Rows from block 5 of the audio encoder of a small encoder-decoder audio transcriber, named by matrix and row number. Rows with one number belong to one neuron. Each number is 500 + 50 x the weight over its row's rms, rounded and kept within 0 to 999. All counts start at 0. Numbers have three digits each. After the name is the row's rms in percent of the matrix's.
Before each neuron's rows are labels from the 100 clips, of 14976, where the neuron reaches its highest value: "responds to" is what is common among them; "loudest band" is the band of the loudest frequency at the time of the peak. Only what is clearly more common there than usual is listed. The data: two synthetic voices taking turns or overlapping, over music, noise or silence.
# fc1: MLP up (encoder.blocks.5.mlp.fc1.weight, 1152x192), inputs 96-191
# fc2: MLP down (encoder.blocks.5.mlp.fc2.weight, 192x1152, transposed), outputs 96-191

responds to: text has "again"
loudest band: 250 to 500 Hz
fc1.411 100:480506465511472560428452500447531532438449530443653474519647477496442563540517397527569450546446535525453473535517471562511479679461447582549528473502462442513490463518537587482440428594500582552462553472555487486496462481452469577463468553503473474518459550516529470540476416557541552454
fc2.411 092:486515471550540509543470570468574470556482470610550576449460518591474529473529490462501543485474492508415415464468440442621527554406524539484465459574444579526447548512431474423557625541525470493460515465498491457485613521514459614567453509550485571558452486443433467431529515446422467375

responds to: text has "again"
loudest band: 500 to 1000 Hz
fc1.167 106:556460530491580529428441456503504439527452487471481411465565571408581521426467474502449496431501435544534595542526496519475536559495537458425473467453452504483438474509574514493385486503539533429483533550553509564522565513497558563465534544532551438530622463553475506489481460538515542494
fc2.167 096:498502497484608498545456490532455507421593501460413509564508526507497539583450444539500472494564528401496514467472478522441549574470495510486602557416464556385539474493558490626474384490468583517491469500541580585609449523518550445488426447474493499549534547453511548491553496517530506556

responds to: text has "behind"
loudest band: 250 to 500 Hz
fc1.128 104:451482569477456546431478541524547553503442477464479507530452528493533548453478532538540425553433492481475517501448477538551601589523516502534562407502475422505559546501522589483518456501531425466557444519513452461522543460429554561544577464540490490490508507463501467468488510519541568492
fc2.128 107:557529502523602495494521519540550532472435637574571518501567498510536461519504485471487514559487531484584352503514433468436410479502428435558506563458483555471528516518544375507500422489446543523514504443470488578504461551598521533447507435532546584522548596582512483501481525436479528461

responds to: text has "push"; text has "pushed"
loudest band: 250 to 500 Hz
fc1.192 118:450608435453475576465502471557570476471479445484554485610461422458550512529469455537524405503498488504505525517454571574497540480327487554465514408560520513497547446490577516550502500511516508509507515596502435466500503487520485483535521465526487520526503530507518404471514554546469552528
fc2.192 127:473475577528504421465524441479472490465455537507490608467497564457493552484460583451590456534425456471560405442470580508428386480536495488579457461504531542470486504519608454490596541540542562510568488503562564546497465461552460515517466425482580424520514481587573441480465479519491435551

responds to: child-like voice
loudest band: 2000 to 4000 Hz
fc1.397 091:467425531461496509559495499462533475534409539485407486447448512389543458539450514475525434441450549570437535552558495514495516470401542465461573519522559581500438454502507530435597464467499484457473432453440499569545475460561382520546518500462533455441556501485518532470442530605517524520
fc2.397 086:460525458537545556451535531585494450473477484479584506549547494483584438594470559479509508464448498465516489419503504456488557564580471414575525545470503537512515446451509356442406421432432499517461460474475516490622496401543532556511570539496488473587543530443561554412499486464495385407

responds to: background: none; text has "picture"
loudest band: 2000 to 4000 Hz
fc1.652 097:533437559574517488455484561486511412472377467477592528509549525552581489556481433475486461423456531500515588601513450577513532557522525561478398485494492439555609558564590517474553493481477558439422538523545491558460422483505557554520482478524473476422491476511501434497438565526490566468
fc2.652 092:457539499543507481482421547403540459509476459506573488583459501533488458458461421498464514511441458558556375522494506423601512563523529576495535435498533496526451557447555443393484493494449546477510519510434592542562540399453549521463505497545384623489543481474440427382430467493436481456

responds to: text has "picture"
loudest band: 2000 to 4000 Hz
fc1.39 101:465598456483498494565443498489509586537449448478476465567470419589540512456454446513505461447451476547441462525473418559414410491468471539520560505479527541486459495495561538533443575542394454392470436548552586475561533440541441519473526589442568571481501433439492494509484475610492548430
fc2.39 103:478512532520491539546508497500488474521560638462489508471554543386582560549425571488396561507492535421525511531399460454475434522385529485507480421441553465486498447553530420533526427465429574478462436551499525453520447421513528475407432415450489439428526482521537445491421504486474507509

responds to: text has "picture"
loudest band: 2000 to 4000 Hz
fc1.422 091:554537483512518492471476557640536492526412474538511473534523447495568447443477454478490459446463488547448477579512485529465351515562538572427501539526453515518409580527544488457507555441542544505533525546567507526545510476460475601546561518497474458393524455498501471476506484570464581425
fc2.422 082:448527511464469425584506510453519493526497476528428450494447374467516443458562472488479516545501540474536537445518507471435468471425508562459517505365487543509556466591519427563504429482446571501510400579500575500547589494441554507460476530541506445481430593469436509550514465536515460503

responds to: text has "laughed"
loudest band: 4000 to 8000 Hz
fc1.757 100:482480521468501531531466442506494440598485625482576422492566477418528431545556440409586434457438519519456518580487533563374485532480567490531457475574496549513507398427528486533422430562496562478461567496517520521471441526457483507507484484598485441401551593512459471490481473562494529504
fc2.757 089:520520532476578526531562492425455454470562382488425574431466473507502364517541546489545472468436642456524562514496495522505501480441512460520377452401517510530489525450456496421491573514477504512501524431486582449576590531500546513505465584538514522461475629448526391486562567558516543486

responds to: text has "laughed"; text has "left"
loudest band: 4000 to 8000 Hz
fc1.306 069:602490461556553589511456511547548464501431485522420410493578545531500475520450447435503410490499599506539503540523495525342354483460436604446507457498497443486549487578460622538496513469465530487393546530397524557523439487576525537528508499479438478350568487503470510491441469557504549503
fc2.306 056:509506424547521525493517573479485476468438564481552458492565472515578527552533521508604594405494551493584499545476466470468465434439517511524393510518533469607456458462455513460510507490405515525449553455472541466550491383407504435504473661505408558449489598518512483436599398532542518480

responds to: text has "quiet"; text has "twice"
loudest band: 500 to 1000 Hz
fc1.572 116:529531429517469539533493463527599490617301581522553529518484565498543518524532422509482480458469498499517556554531532537580424550407488459557513513578507511426463528531547518507461452524410556441512535409494542522470552470518563519519507463423511528474499477493425562476573502523454545546
fc2.572 133:494572519502588502429536423577568537388532474547565544490526543469457479460500514528503514527544465464582481454528504472457401480507457439566521530537495494520463477472469423563444556402482561514493459553525439500510500502515449529483494366532524502515535452487524525549468455570576466465

responds to: text has "doctor"
loudest band: 1000 to 2000 Hz
fc1.653 098:526522472432575514572462449529553458552444480555500504565494551422617383521459422474559448458454553588472469567505514561436455490487490549507453415469502570506501442525471594502520526515513507555476427567438510464519594441479513515490517570492508524408533415375544515476499469581402571513
fc2.653 097:527471569450506462602471494417479461543490530453571407506492453486519589495529535529499512541500410489538598502451466564527465439510549432427414517442529497580571387490472445459429439520519453443508418524473487439541446419490513486518529439473498486517453510505518459452488515578537541431

responds to: text has "fish"
loudest band: 250 to 500 Hz
fc1.614 103:546499555458503509456541459514524453563406569514523443398493477411430452470536448539597491404475479549343521587521460464461504569469404456486515477463520500395566476599547525434541575534504481485490408481529494465478498467512507545585484539432511519499502506547498516474459536487542496533
fc2.614 103:489429562470515480561550484529495561535560468545505528548469524461418498475506487491383404536505466510403569496620461577405478499530456509487533593549511466484498458451554415500445439485568473482529449502511501461547595558523541464439538491455505480536503549586532610516475444544552486447

responds to: text has "village"
loudest band: 250 to 500 Hz
fc1.61 100:485506415495435439396470400395482431525497521455444469489524470553452568489513515468583487614451649517487494475481532501377537538519546532481555500534548451533551424453528503572507494480422438495564611546526491475432461532550562509480475523473451581644503422552547466458479459589505521451
fc2.61 097:452468511518615632546534508530435488507451532511449532457512423473499549612509380496487510475472481611564552455402446521529560436435526632442499502476528484469446504521509419485505523510391456516481451422457506623509498466494495532483433533512456518534523565539489461541505535490467576535

responds to: text has "fish"
loudest band: 250 to 500 Hz
fc1.277 090:478491551472433539480440538476518446531467537498570550475525602549510400483366508495487477446473492494465496594466498448406494512482508473467542540351473490496554574550474621516481523494484546481439549532453414582478466442491474556509588478415392551503483596409460534508443522580547527446
fc2.277 073:560416467409523452506484498462443634497543455477391602530566414579503490545491575497451438451522485487452487457546567538543462541519556500583430450522507517519485498486560608442489488405532495500505465520461481422515457468466485520427506540460446529444504505459517504383469490547446441520

responds to: text has "quiet"; text has "twice"
loudest band: 250 to 500 Hz
fc1.245 113:507524552575453515498568495459524528564488452475536495549505485556570459570386369465573370523457428527498469529445497488490534552505520572559490554456415487523414478502536545495542541400460504573426460531547511435527522427587446477524524546504473380548523439451561467464523498497480536481
fc2.245 126:555462527546608471491501412469449567534452496541574534493545464455465529452505542524490532507449360485536449486560524561487481556511455476572488467507566497514428440484481479524463624416530510564457535457565459520524614434490437546490505391470488444497520468679502418543548492599449447422

responds to: text has "box"
loudest band: 2000 to 4000 Hz
fc1.732 106:475418609446543479504551515475529500501437517542462401530444486541583460638468512547457480475454526596518509545527446578445459508445540514485599518518472500502460416481627457552489528446513412491504486462479452531574545394512406463539507552548549482502556454545490467445484558554495540528
fc2.732 114:508482539468564611422508502483508552530595433455516460460503468458559572491448486562446476396536413465552564469547509411509536525589464506483501559451537506550508474443497399501453503510464494473506392434535413533531511466520422589484511534457587479499507606461595495478520449546541453470

responds to: text has "next"
loudest band: 2000 to 4000 Hz
fc1.152 119:459488526572625503512398470498482445485386431491492497532459512519538379500393499536500487465501517567499466678546420516420442460479474481471536488483473553577590569494490522458606573445518541430423522519508507556527515442506543589480562522427400491473506395493516423509477521573388578432
fc2.152 132:478464519478524496567488524463446470536517498468569492495452486443449505474484487548422535449463410512565548570451432476567501526492580400484523488488549475610455406521516427471432480504431559473466456494509559465548417461450544414508480442434492536477535455495495428464476498605441486455

responds to: text has "open"; text has "seven"
loudest band: 1000 to 2000 Hz
fc1.114 103:380448593528603537491505486475538546511478520504470442473488424525463463564511458491456493597472494563561514532451444537552548489496512492525475433522474540533457462425455516503517425536482551484419459524545457567486521514458478479517455476515523409477528376510498472515555511566555577577
fc2.114 104:472447446574593549553485501518432510510602589471466464505469522519611506410460480501533492478499539425531550583454597534520546519500463599542522472433494377463487561550501577511453472519412601454419515471472545494520553427515503457409594423506482539475450513499485407455468571576501485543

responds to: text has "box"
loudest band: 2000 to 4000 Hz
fc1.86 103:487444542523546482580516485519515410436470471431487504517334489499511463571486492469531502511396543552528472505329428559415512550495471444416483521480488529506575456506507465509499558446461420542498414519551533521546502442550490509506522556470462486518516505431413500540485460513517551528
fc2.86 101:527441470495511507516444492477461559572529421461470535466487481496445473409529482463434502430560498492449550517502513404581554526507473481518496452425501481446564539508468422540471497481496563462490430491522482528514547551502472484477553537475605456512585598558530491586506530603406412497

responds to: text has "behind"
loudest band: 500 to 1000 Hz
fc1.18 085:552491510485486510525595465510466535428391530501527567511492531518449492444424449541543398502459472514438488544485470519535447522451503492483570509525520572428437476453526557507417546599538531538429530435524540512464631421562560538512422573484413446551541472476467463408579489570471556456
fc2.18 083:570514451508337484505500524509523489463505500523511486413545555502451415547516543461544532487502500562527534479491483537511511489519436470464432495481543519464467445507538508523532517433553481520486538533556501467532492603498560562471492472527503450578605425592494574505462519464479410539

responds to: background: none
loudest band: 4000 to 8000 Hz
fc1.168 097:564484514564505580580468413583613516470474487416555496475486477489502540520503457465447461489456538452505476544510527442441424458457416511485559408566465541520386544490544599443395449520483456534417492521546447485382469467438399577487554450534479548365605487483465571561537535540432544437
fc2.168 094:484522558440446526408496487487588518579421522520546512446478501448479481504547570498555590534377480528534410476475385475586493495491596523504424513521492516552478385511480379510452482389433469571412475444593474431482477549523483493512479505570466553510511394516508594452573463479583414478

responds to: text has "boy"
loudest band: 500 to 1000 Hz
fc1.175 079:519496451525592564458513470569610490427401566466488503558466414425487464548475449461531424439420475516504483577518513513432449478447525547446480543499428516433571509469546531491529575512512500536428546538496487498501527516593526528470503484472453462578508473483523504500577514547440552531
fc2.175 067:439391488462379478464578450525513514496498576500576473428485486429536458501501551504461517514421517458480455467558523563545405427551485536603396518478471446537535575574523372468482485521477472449547503544487458520512533584469433504499502511474522383476530468438489483530653552561465493477

responds to: text has "again"
loudest band: 500 to 1000 Hz
fc1.157 102:530450517531495572561572503469508488508470494510617478486488405506558428443455470450541459530467583592534560482439508488449563585476500445421459471451497520436501490438483462466460487446516523369523567525500480529477650445551391524485551364497548488476545427502490550392586456506531523465
fc2.157 091:557431459479591519506488510539431590482506404501476477545491388518474550508406463562515501495475556548532540501458539406477448550503482429489529551596568522515509448517546491574492508517429502563609453459616488517554523635528481490399544468541510550484607471540492532518593580414470462512

responds to: child-like voice; text has "play"; text has "train"; text has "strange"
loudest band: 250 to 500 Hz
fc1.64 112:523502505480531525589446492460575417431474625499421530526506548479477548565473419486596445504479510486445538440561533463543493536564547511417466431590520531448520451522541547495474438552450478487466553477484536486465559486546499501530511505594510525522547582503510457491499524511423488491
fc2.64 123:502509367442540480560460525515513541501488451505515551532501596451523443535454529552471466567491419435552468423497468498485475519494463675497582430453543567502542436511458508500520484388584487528475437508540563478491517498485519478473430525485524451569532439511491461546487489552477384462

responds to: text has "king"
loudest band: 250 to 500 Hz
fc1.231 099:425459564517461496484503417564553498505353542553614504597452434489487476503472514432516421620456461524440460577502473519487487500426488480480524532422503533463447553500499461401512596553548422495559545577564497605527531499522532529526516505511473536515539504449470467473550499518512533431
fc2.231 093:526487441399513525526626493432436596517542406472442511522468452517538393511486500488481479616480470448526541441482458574498437500519469410534545572538460526554464420513455443471528376498520451506550381519572483428521521580535508481472515601539511537422434457477502553522556617513455552511

responds to: text has "lost"
loudest band: 500 to 1000 Hz
fc1.463 088:512548498551565585482452518598496484518462565427492535427487458473470462484543484486575494491458432452456627502418504624540401477581504443543421448456397510470479528510531570540468487527504512472471491452587525536543421550503461501472544520522460437470467538502484505506468514539552574506
fc2.463 080:505551469536410421528575457433526443511519591509417543490575561541475376425576491406522514483414512433511509467388502470482469453415461438527531490546513541516490422530450415447490505532446589514471462484493506470536500495614448471566544438562480444509502539507474458464464529539479505537

responds to: text has "green"
loudest band: 2000 to 4000 Hz
fc1.261 079:397460499570507525412470574534563502490480526487488520492534506473479410608492504480472402545463440471535591548497499460488470539565459467519588460489472521457425453612465612517462549456518509549542473455495493537403452463540510513484454485484493429513554389573476383523457490535520536577
fc2.261 070:540517410498606523526515509400524554511388531556398503483459426497520411432513469565461496495480564546487456505566463522541528511442542554551560486509447503452575477480439467539433488531453550521531543405566459504560473480447409548527593449540494571530481547522452502588485523489525480495

responds to: text has "again"
loudest band: 500 to 1000 Hz
fc1.282 094:477505513461499492538502491482493508499442465601517469421409558403633541508437505476523457528477553540480486526502479488464550513437433524421553511516481470461467506410522463516428499430428466453495532543433573544467494478568356510495463594527519512508504480638512585424547552577511507525
fc2.282 083:506511504482532555420434486578460475526530418463485571502515540487530555556468425510486529539518479527453439428513506410476565554527505470546550462544461470466420482519557391525499483577512492470451537486499479445490511514457602548517524516527538546490657508471527456449522513473459459511

responds to: text has "green"
loudest band: 250 to 500 Hz
fc1.592 101:437440507524474522447460482543481538490514417481507469519440477441606453508472459446457475536455467490555494526523470476438545496451492492458529420539472494519455512532458534482506568532533405558546552543482586566512476462419452565498568458587585583468528497468507366540507535497525579537
fc2.592 105:584463500498637549512587548555520462449519458499515494485544446476558519482522508597451497423476451421559507470582501498513452501473560417610503561471476437497447497581474398505533549534536488530518464451484493509524474469490463621418479468501557497582560452518567554528472538491558443510

responds to: text has "beyond"; text has "behind"
loudest band: 250 to 500 Hz
fc1.371 119:365496512497469458399562467522557584440479454522500559497476505519511524532501479456525454553406521574413445523506437459519539593499507531498477493468490470542576499573478577499529569567514559551551417478451467538429438415567463537534494572590458524452536574525484408496443516471558530567
fc2.371 131:571523501557560588584564574528556546509441570534425447441510446513554548424497517488544503541462604407450433453492432524459589466493489523487491564547516427430519426553476526514373440510509430476568407464580415557506497574521467556518505449505460592573458491566406549492515545469526471473

responds to: text has "fish"
loudest band: 250 to 500 Hz
fc1.207 112:560451579519559491531437510473677522530445577542502510496551554461468473491477416528638439519428522525393539544492545449514470546360470526507482555499522470439576541509517597460481467477452458459427532580456406477527472469550517550485481563375521540521535531423440497468390528542557524449
fc2.207 127:546529489453546415568464484555542491459429485545557539554546531509450428479524478519461523503475448530356415534548440441482431507481555556552431493593468497543490469523512520564538493457590427478546513485497499433574528583382457500386506529442517524604494568470468524567491459497476444419

responds to: child-like voice; first voice: child-like voice
loudest band: 500 to 1000 Hz
fc1.427 109:519570511503500468522503472520546526498417522497540495545492445510542501540532499565506438540461565612554585513487529626561410457454461440474557502395479532444523531459554457519524463479403505523590504481542499448524525408483406485481468442490480568554475389511520573504513509531471534428
fc2.427 119:487457536511518577546417471534477585563498556505566485512504454468556526547453559496439436548550506468483516472533463493496479572511468570525561510442464537542483525510470407489456479426452593496543432498570489430493560509562473515533538473587557515327437453490495435534491533517462458513

responds to: text has "boy"; text has "point"
loudest band: 500 to 1000 Hz
fc1.20 129:505482498560520511453453519457530512508437461476542404554567462456517536573526552451457391394467421469513539593522509480434401485547485520396559519544407515450478514437518479491471565408546557409415548538576624483540467455575537544442517521407505576443527413497500462499514483543546526506
fc2.20 148:540493504497458496567512505511515500537501433531392425475490400536481528480512501512417500596447455450483459478495507485562503458615472549484570453544519484525478521443534542474526447541535488498472464454462488550546601486453499565580452529481555500488523597470469490524490465512561415447

responds to: text has "picture"
loudest band: 2000 to 4000 Hz
fc1.25 106:470577564488569484561525552513530567470436412438506550550409431495503466461427470468500459498503585488493482527491483637462489535499413437497556402457482545480463495491515548477519512456490509549537478483560514506567584455484426549410596500489459532463506437463480428457513435567342599489
fc2.25 110:587518508502596541520517495517446525478520582469569525475498453452518499499522527476489537481443444457544550542487459479548515486510542436476524501501559448544402365549498499459530423499460508460562525524442521421496473444425522433535438459436515500501503370499462393424486481594498533447

responds to: text has "book"
loudest band: 250 to 500 Hz
fc1.359 097:535493503477456465470543489485593452498503475499500476494448449559442508480551471524505403423438509502488490539468447544506492589539399577461532355443468497500489523582535556480635588431466440515534448516517512425463417482557577533465545534433517442527496493486544594389535518508482522414
fc2.359 090:478611522567526473555510493487512461499426514523454453424536511531399564507543499475456518513463516508536486439503395550446424427531446652416584484531595497487417470530571459565514409487408519435482464502522551542384468536440558516498495376441492535515461508604436498466480433510548551439

responds to: text has "doctor"
loudest band: 2000 to 4000 Hz
fc1.728 113:454614472475599454461478443520501578480482530584512479542451493538619379507482453400545446421453486633415523527526580548489471473529425474440484509540558503498500481546472613510532565450533571474388473569437483427433519478510506495487561546473472523407456436436520477506485473525392557601
fc2.728 116:497495621440552524518504474436512420429515564462578481479457539498471519512517584461595522498444459482526577488457460538567414429489536531465458471507478443507442564475421486488491473462589412514630465527463535469466421455397490437509523475462412483570476553512498484442447560541483567513

responds to: text has "robot"
loudest band: 500 to 1000 Hz
fc1.660 087:479447530518531561424440575548603530498449537470514449555499463512552522581478503535473478491454499486476479571435531536474528579428530430459530465493413475523495433564520502444479485571432482486509513488564462488546582562480507482501507525532418400509538468543501452567451466583500555510
fc2.660 082:572443506512556577615472533483557510493524509543477464568491415411623419435435522550462455438533440434551445436463545419494578536456538584455509483424491562479514555499585534491471510401492512542553471373526502623532434487532468499409526628489487519417541550382496524545461516561471492525

responds to: text has "beyond"; text has "not"
loudest band: 500 to 1000 Hz
fc1.548 117:472563548496460573476500506552575475489446564512503565425473524517494455550538546420466473512490494539522517497503585580482433540513449424484541457484435515459490530372550512506537540469436548526553490523510544566533566517445530487500577484516420529491536447491506545494570465567436517492
fc2.548 131:449530566545468469465607412457488523509514545501521556404591573392540483422538588505554446575520536458563448511501496560540425460491513441517569534525461469502512537524455393417424425462481534470532462515514441536543571505596488577529450469529511468453466418467505491485509493579454499441

responds to: text has "fish"
loudest band: 250 to 500 Hz
fc1.268 111:487475542527364525494489565464606520585450548498548508502521571531479536550471519516567473379472495482497506583459539480484526495541509457515501605510505452412523462547510634454557439495460520488428566484519404478567435455601479481576477512427487504552495553482475421551456546588535499444
fc2.268 118:508499440500487476587561604610467537383520566479562548564590508509500546498526608554524446520417498552425503505483565496593464584538611567539458453521501516534492419518537400479502541494502471497528477545468528423488541471425478535420565470379498510588540542474464487546446537523474404446

responds to: background: none; text has "bridge"; text has "bring"
loudest band: 250 to 500 Hz
fc1.495 104:509571545555542482520500507507530494574464448499430448554458447575545608528533504475460411540448564560474479538442501497507523466487542590471482506491489518507521489435444519501529518468505514524411525519574492488451325465555486566503577595498485375521496465382432467497514502590464542507
fc2.495 112:545485425474509514525557580452525535459489577426512445409497436462516562493488496485649496571505526441574508503545523485539527465460500434538481499507496506398602423670452538491483432505479520489539441472521413530496491546434443514517384526498572505495505527529535478516708457467483466479

responds to: text has "book"
loudest band: 250 to 500 Hz
fc1.680 091:464504429480488514422461425528572480493441489485516443549539487480474403492497501491620453522422415517468459533455552552519566567488525538540590476559394474548618467509565485480496497461484560487598586472490532527474485515461583528486456488609437517544461489462540484511479500517414549501
fc2.680 083:438497410642527465547462501527581469524440562483478569432497546504554459499532446495569450458458571577545388462483505490497498474439584579533460404507483502527461527407513475491488574568452523454533467435469545655572569506538538546574462437509507428465535508502513367531524544550480451535

responds to: text has "house"
loudest band: 500 to 1000 Hz
fc1.432 104:538477439479525638458465495529531581430476478353544466486447544457556571468483476491438464566513475493493516520408448558573566484510565515498487534477535435489484507494475535647448503435498484493466591410435483551448465379515520539509393540508455486570524454452454521386428504511495568579
fc2.432 115:553514441530284444489525528537556485445499499530574493536525624574418542573517543496536557566433479496546452462514434475523435516437509449515496435513496512498485446555485442475494542525477497419471398640460546459410473514518502549526545564502596526498601503562510523448422442487459472482

responds to: text has "picture"
loudest band: 2000 to 4000 Hz
fc1.241 097:515434549565593596570547388611506452437430602411475506584503468495508458530549457420470485512461558464521518610470498501377446464544464582381563489524494500529569485450464498537495507571446494529480530487498536569540499520378498502510542499469542424390604403465456431523520481508517559479
fc2.241 093:511482533445413469430485528524489536439448427512528551518510422544435465509488561472520532493413513422534543417495443514475400571469507546465490510482551490579450507531454414517633586551548427501495464525527588500539510443503507459513530427446418492540502506511581550545497476574462426475

responds to: text has "pause"
loudest band: 500 to 1000 Hz
fc1.648 100:550478549603640487499576584538501599428509459483568474460631517553561504487407457516436484497460553527463461512416477525537494436556492577536602569469454534495460512480485624475491484390522507362395455445511494488455472476421489563490605564445454420497516434541471477547531498513536548451
fc2.648 098:407474530439439424524452538524494541505491485597465435528467529499472557547533525399395563557493471443396497462460526529510517535514567402523477516514513536441525491441593552450550519464541446494427456565538513529497379479536508450525406400580595445400546448487450474503451520454479514627

responds to: text has "green"
loudest band: 2000 to 4000 Hz
fc1.577 103:472470529497498511499465507524485610462462467494480479619405512471610525574476501522427476573448478513555540545507484511419524578495476436509461409502464436523441399533463570471575590521584479486568520562470512517490534486506475545536522540543569509523562429519455419447489495537536584547
fc2.577 107:622508514434634552515606557524539522579566510516457479482492451511568491459514492522504504443505502436529506502604473511479517511566508450598481577462484483534517508579428431522537433498537463546507465479552511469543463552514407549450524509455605470534454511481533461525505536483550508442

responds to: text has "robot"
loudest band: 500 to 1000 Hz
fc1.161 111:495418498523497551479574534504609457542442501370617430459551487454501445444499523411479432504473439458498437528515530554487473595517443448453569471467453521519457507588531585503477540475516467425556531572518453574488547475525557519471524497518517461547608372478544471523554400503533547492
fc2.161 112:498448570535520535508473491460485516526504547539593525565560480442488496514458552531500471421585493534581453473546477463520449512520424500594528513466496554509468539546450406572402484445439522551580489492460598519566497511517454498427446487462547508507547553455560555568588586440508503609

responds to: text has "big"
loudest band: 2000 to 4000 Hz
fc1.404 090:473445485535555494421464487526556492599389446429501493533536516514476528470409512537537411545476536549504416544484447628451441578529441421432479302449474457535499532483558500444528555454453487515579521521547527501536474469565476526504573600558467570483463397456490489506524473546504586495
fc2.404 081:541530514488558526527506516557500452492555538469526537596515520467456456569468521506381463520464592518527532581510435566499381502497469470525426496563595464452477477565524446507377489429499429439447474554559524571616472498563515415486462558473501607510446435507550554453468550532414518496

responds to: text has "green"; text has "every"
loudest band: 250 to 500 Hz
fc1.3 106:443537419628531530479359385544526482575482455393598505524518423499504511524474509500566460447457453455508541529453526504433521420461520544529434519580467573460423486499492574521484495540463484478517507578505522496372502466511476550466499553533527527468556524439501394506488494490526558506
fc2.3 098:635476470474629528490502450457476484403479508493494553502559524492516507459498511516482459440533545444587551492509504550505427500434536625516468527452502486511481555457484483457616590463550486523459554396517534439478528495512397543519485484488533515543475444448507530572531523471474498508

responds to: text has "next"; text has "six"
loudest band: 2000 to 4000 Hz
fc1.740 113:519546424598646503556498437529499520463445491498511520431519384600551435443386506449500508468504544460451556573532486553416451484504460533544495512518445499485568483484512624476501527450570512345491546569481612471455516515446447503526559473501517508408507497510539422539536448570553571497
fc2.740 123:547530517447520487557488478533456511536532515504553522542478509438579516579512623495403516449451422493524568515451445527456544514427576382423441502443476471549425503453506509435597514466535477459532470537463528514526389446547537483468508489493459448503521503538519548514390581540412523490